config.yaml
arch: "resnet"
model: "image classifier"
dataset: "gratings and oriented noise at many angles and scales"
train_examples: 395000
image_size: 24
crop_scale_min: 1
horizontal_flip: false
targets: ["kind"]
num_classes: 6
norm: "batchnorm"
activation: "relu"
drop_path: 0.1
depths: [5, 5]
kernel_size: 3
stem: "deep"
avg_pool_shortcut: false
widths: [64, 112]
mixing: "mixup"
loss: "cross_entropy"
init: "torch_default"
residual_init: "zero_last"
optimizer: "muon"
muon_scale: "original"
lr: 0.028
momentum: 0.95
nesterov: true
orthogonalizer: "newton_schulz_5"
adamw_lr_other_params: 0.00074
grad_clip: 0.5
cautious_weight_decay: true
steps: 19700
batch_size: 512
epochs: 25.5
lr_schedule: "wsd"
decay_fraction: 0.3
final_lr_fraction: 0.05
warmup_steps: 980
weight_decay: 0.002
adamw_weight_decay_other_params: 0.05
Rows from block 7 of a small image classifier, named by matrix and row number. Rows with one number belong to one channel. Each number is 128 + 24 x the weight over its row's rms, rounded and kept within 0 to 255. All counts start at 0. Numbers have three digits each. After the name is the row's rms in percent of the matrix's.
After each channel's rows are labels from the 100 images, of 14848, where the channel reaches its highest value: "top examples" is what is common among them. Only what is clearly more common there than usual is listed. The data: gratings and oriented noise at many angles and scales.
# convs0: first 3x3 conv (model.blocks.7.convs.0.weight, 112x112x3x3, each kernel summed), inputs 56-111
# convs1: second 3x3 conv (model.blocks.7.convs.1.weight, 112x112x3x3, transposed, each kernel summed), outputs 56-111

convs0.3 139:118130126143127151132115147119111123128110180103135122135116145121131162141142139141106161162095203128134100068142152121104110124111085108110116113133120141116125145064
convs1.3 103:144169134159118123120143140088134115193126127130123121084120128078168145125131136094130118146140113091126150085156107130135119162117123141121109138125164134143091140132
top examples: square grating; noisy

convs0.47 121:148108105160149074113111095124093131090093114129135117124137119171103133115154114131165081104096152064141129137105169115135134111082125169109131072138142130148117113166
convs1.47 085:124098115124138089174162138130135125125134126132107126093117117090133129131138174089154126139172153072129147091136113147109138172122127142130125075161172132123114123108
top examples: dashes

convs0.17 095:153060124114125122143139171115126145134153111117128129117116100149143129114127095129150115120140113134107131141138148147069153181165116128091125108157099132149116142122
convs1.17 083:112145083115146110144150140082157115119110111144109065158168093103099118106098146104140150125115165149146124137143120100158163110165137104117100129126113139120124135108
top examples: square grating; very fine

convs0.39 117:122179136109124131122129111140114155138124130202104118130218103135127127133114137124123162126109115127116109112132099035106150124144127128132107127143116166128133138113
convs1.39 128:132154092110099124133116158126155162149136101116141100132098147125149137135137114117122083122141174119179116121132134165071164091139108131128147128159092141132137153135
top examples: low contrast; windowed patch; very fine

convs0.93 078:164105116146139122173174179105135122110116122131114117110101109125119106108146140094103109106132161046117140131123144143060099139122124144110088128129096103131127111108
convs1.93 094:112110125095100140121104143141167113123117086058179143143074138091103143155125089165109160134144144141101117128105114136159140097121099135142095132105093183116129107108
top examples: windowed patch; noisy

convs0.46 066:115088134110126116117150129150131131134101090134153091064124131192138110126182083139152166127147180141078126127121129173132143145166103133104144119122085103127077168123
convs1.46 098:126079133109114118138115213090118133105126116111193120152111130142106136127125094131145161107094137168116126138117100127130115112128108130127113172107073147120136152126
top examples: windowed patch; coloured; low contrast; very fine

convs0.80 132:119165123146139131126129132138153139134135131000137105113000119121122127137122118145139131130138127137123135135132147160156117129149137129136115128126101105127126129131
convs1.80 152:123128136034156131121107140125124114114124128209131104117194121126147121156138117125125101122135139135163137117138129122119093121149112139133054110129121146121132103139
top examples: low contrast; noisy; square grating

convs0.13 144:118178124118118121109116109149137140128140144071101091122103121138148127129125109204121176143123116132119113129138165047021152123153120120133113112132096123130126150105
convs1.13 139:094113154155192133133140040121137108147132159093121153102190117155139121099127122139129149128135117092063133134139112185174117147134140145120139126120135118112103147094
top examples: low contrast; square grating; dashes

convs0.26 057:103111096136159082110116162133134132155108118114171090122119148143113121101150109129145155134132151142145110160126156130098104132088093142155114129105167171111098118127
convs1.26 087:134116129130141135073183142150136129088125097132124147199127139161114080121103125116147157110088148132098088170071148131149147089161122145135145138120100109151165119100
top examples: dashes

convs0.78 108:143144094134150099126122140163096108135115137117154123101130115141119085154116141176083153088121140128095136148152150107058052126097131127131171119148122123107096121140
convs1.78 116:126127123161120134125141139114140091152126130138130110145149106140062162099171125103206094169130143141070134112145132146106161119160122141133127112140133135145127087150
top examples: square grating; very coarse

convs0.12 109:100128136180108151160113141113098181122141112112152142116124159126171123048112128124088125128124110134054121155138144093163096150111136120117127122145129112151127146093
convs1.12 121:148124177158147129117141145179158083141145181131126122118122126142152149111162105127135126136128116129176141132127125154123192084126097158118137107101122096126139110116
top examples: square grating; stripes at 90 degrees; stripes at 0 degrees

convs0.40 078:096131106108139185151110107130128127115109140146171151125152099146156104133124098125142103117134153118142101109186078136150137105118122161107143096134150095136177072115
convs1.40 085:126156118125109118122155111098104143101098131135111109139117088133119102144116128170143129125128152163113086165094218121159156083170110095105116131129153098108140133106
top examples: filtered noise; noisy

convs0.35 125:187109105152119129119099086164145133102125135065107152110144153156123144138141118216112150157127144129131132131136137109207144110126121098112135119150078150126151148114
convs1.35 114:146147108130137119148114120143137118120123089097123084123060127118157141158120109141110115141124089117190103129126114113151139116107096138124169121144101124138154138124
top examples: low contrast; dashes; square grating

convs0.20 097:098096127104129167141144137148155122123187145124096158155104129104130174136118127119156141106157107122152178150184159151110122134110112082100096116126111113121136145163
convs1.20 111:132136140121114086162103124128158104141168135131126116089143141115111119114148152134152099121170136118137176058229123124109132157116118127141124130123105162128070129142
top examples: filtered noise; dashes

convs0.18 071:128119145155095152108105124150096126169124089124130135095124136136097143111133154114142128140107098131139097142070153142117120106154150109164128103166125153131162100123
convs1.18 081:132130151113166111111163155149140105088118092123141131185137144147135096100071133109128172102101110139125077137091109128142123078188083137148121137107091157165102138119
top examples: dashes; coloured

convs0.81 119:150085149150078126114092131162106146114129092087211124128146120138110128127088155090136145131156138150114122141127118133130123126133104109097094114122140094100125130149
convs1.81 108:139126151120166139171129097094103151124121151121096111146132136135182109098114127078142165125141128153115101119172075137090103141113093131107087112140155113128123084151
top examples: windowed patch; low contrast; very coarse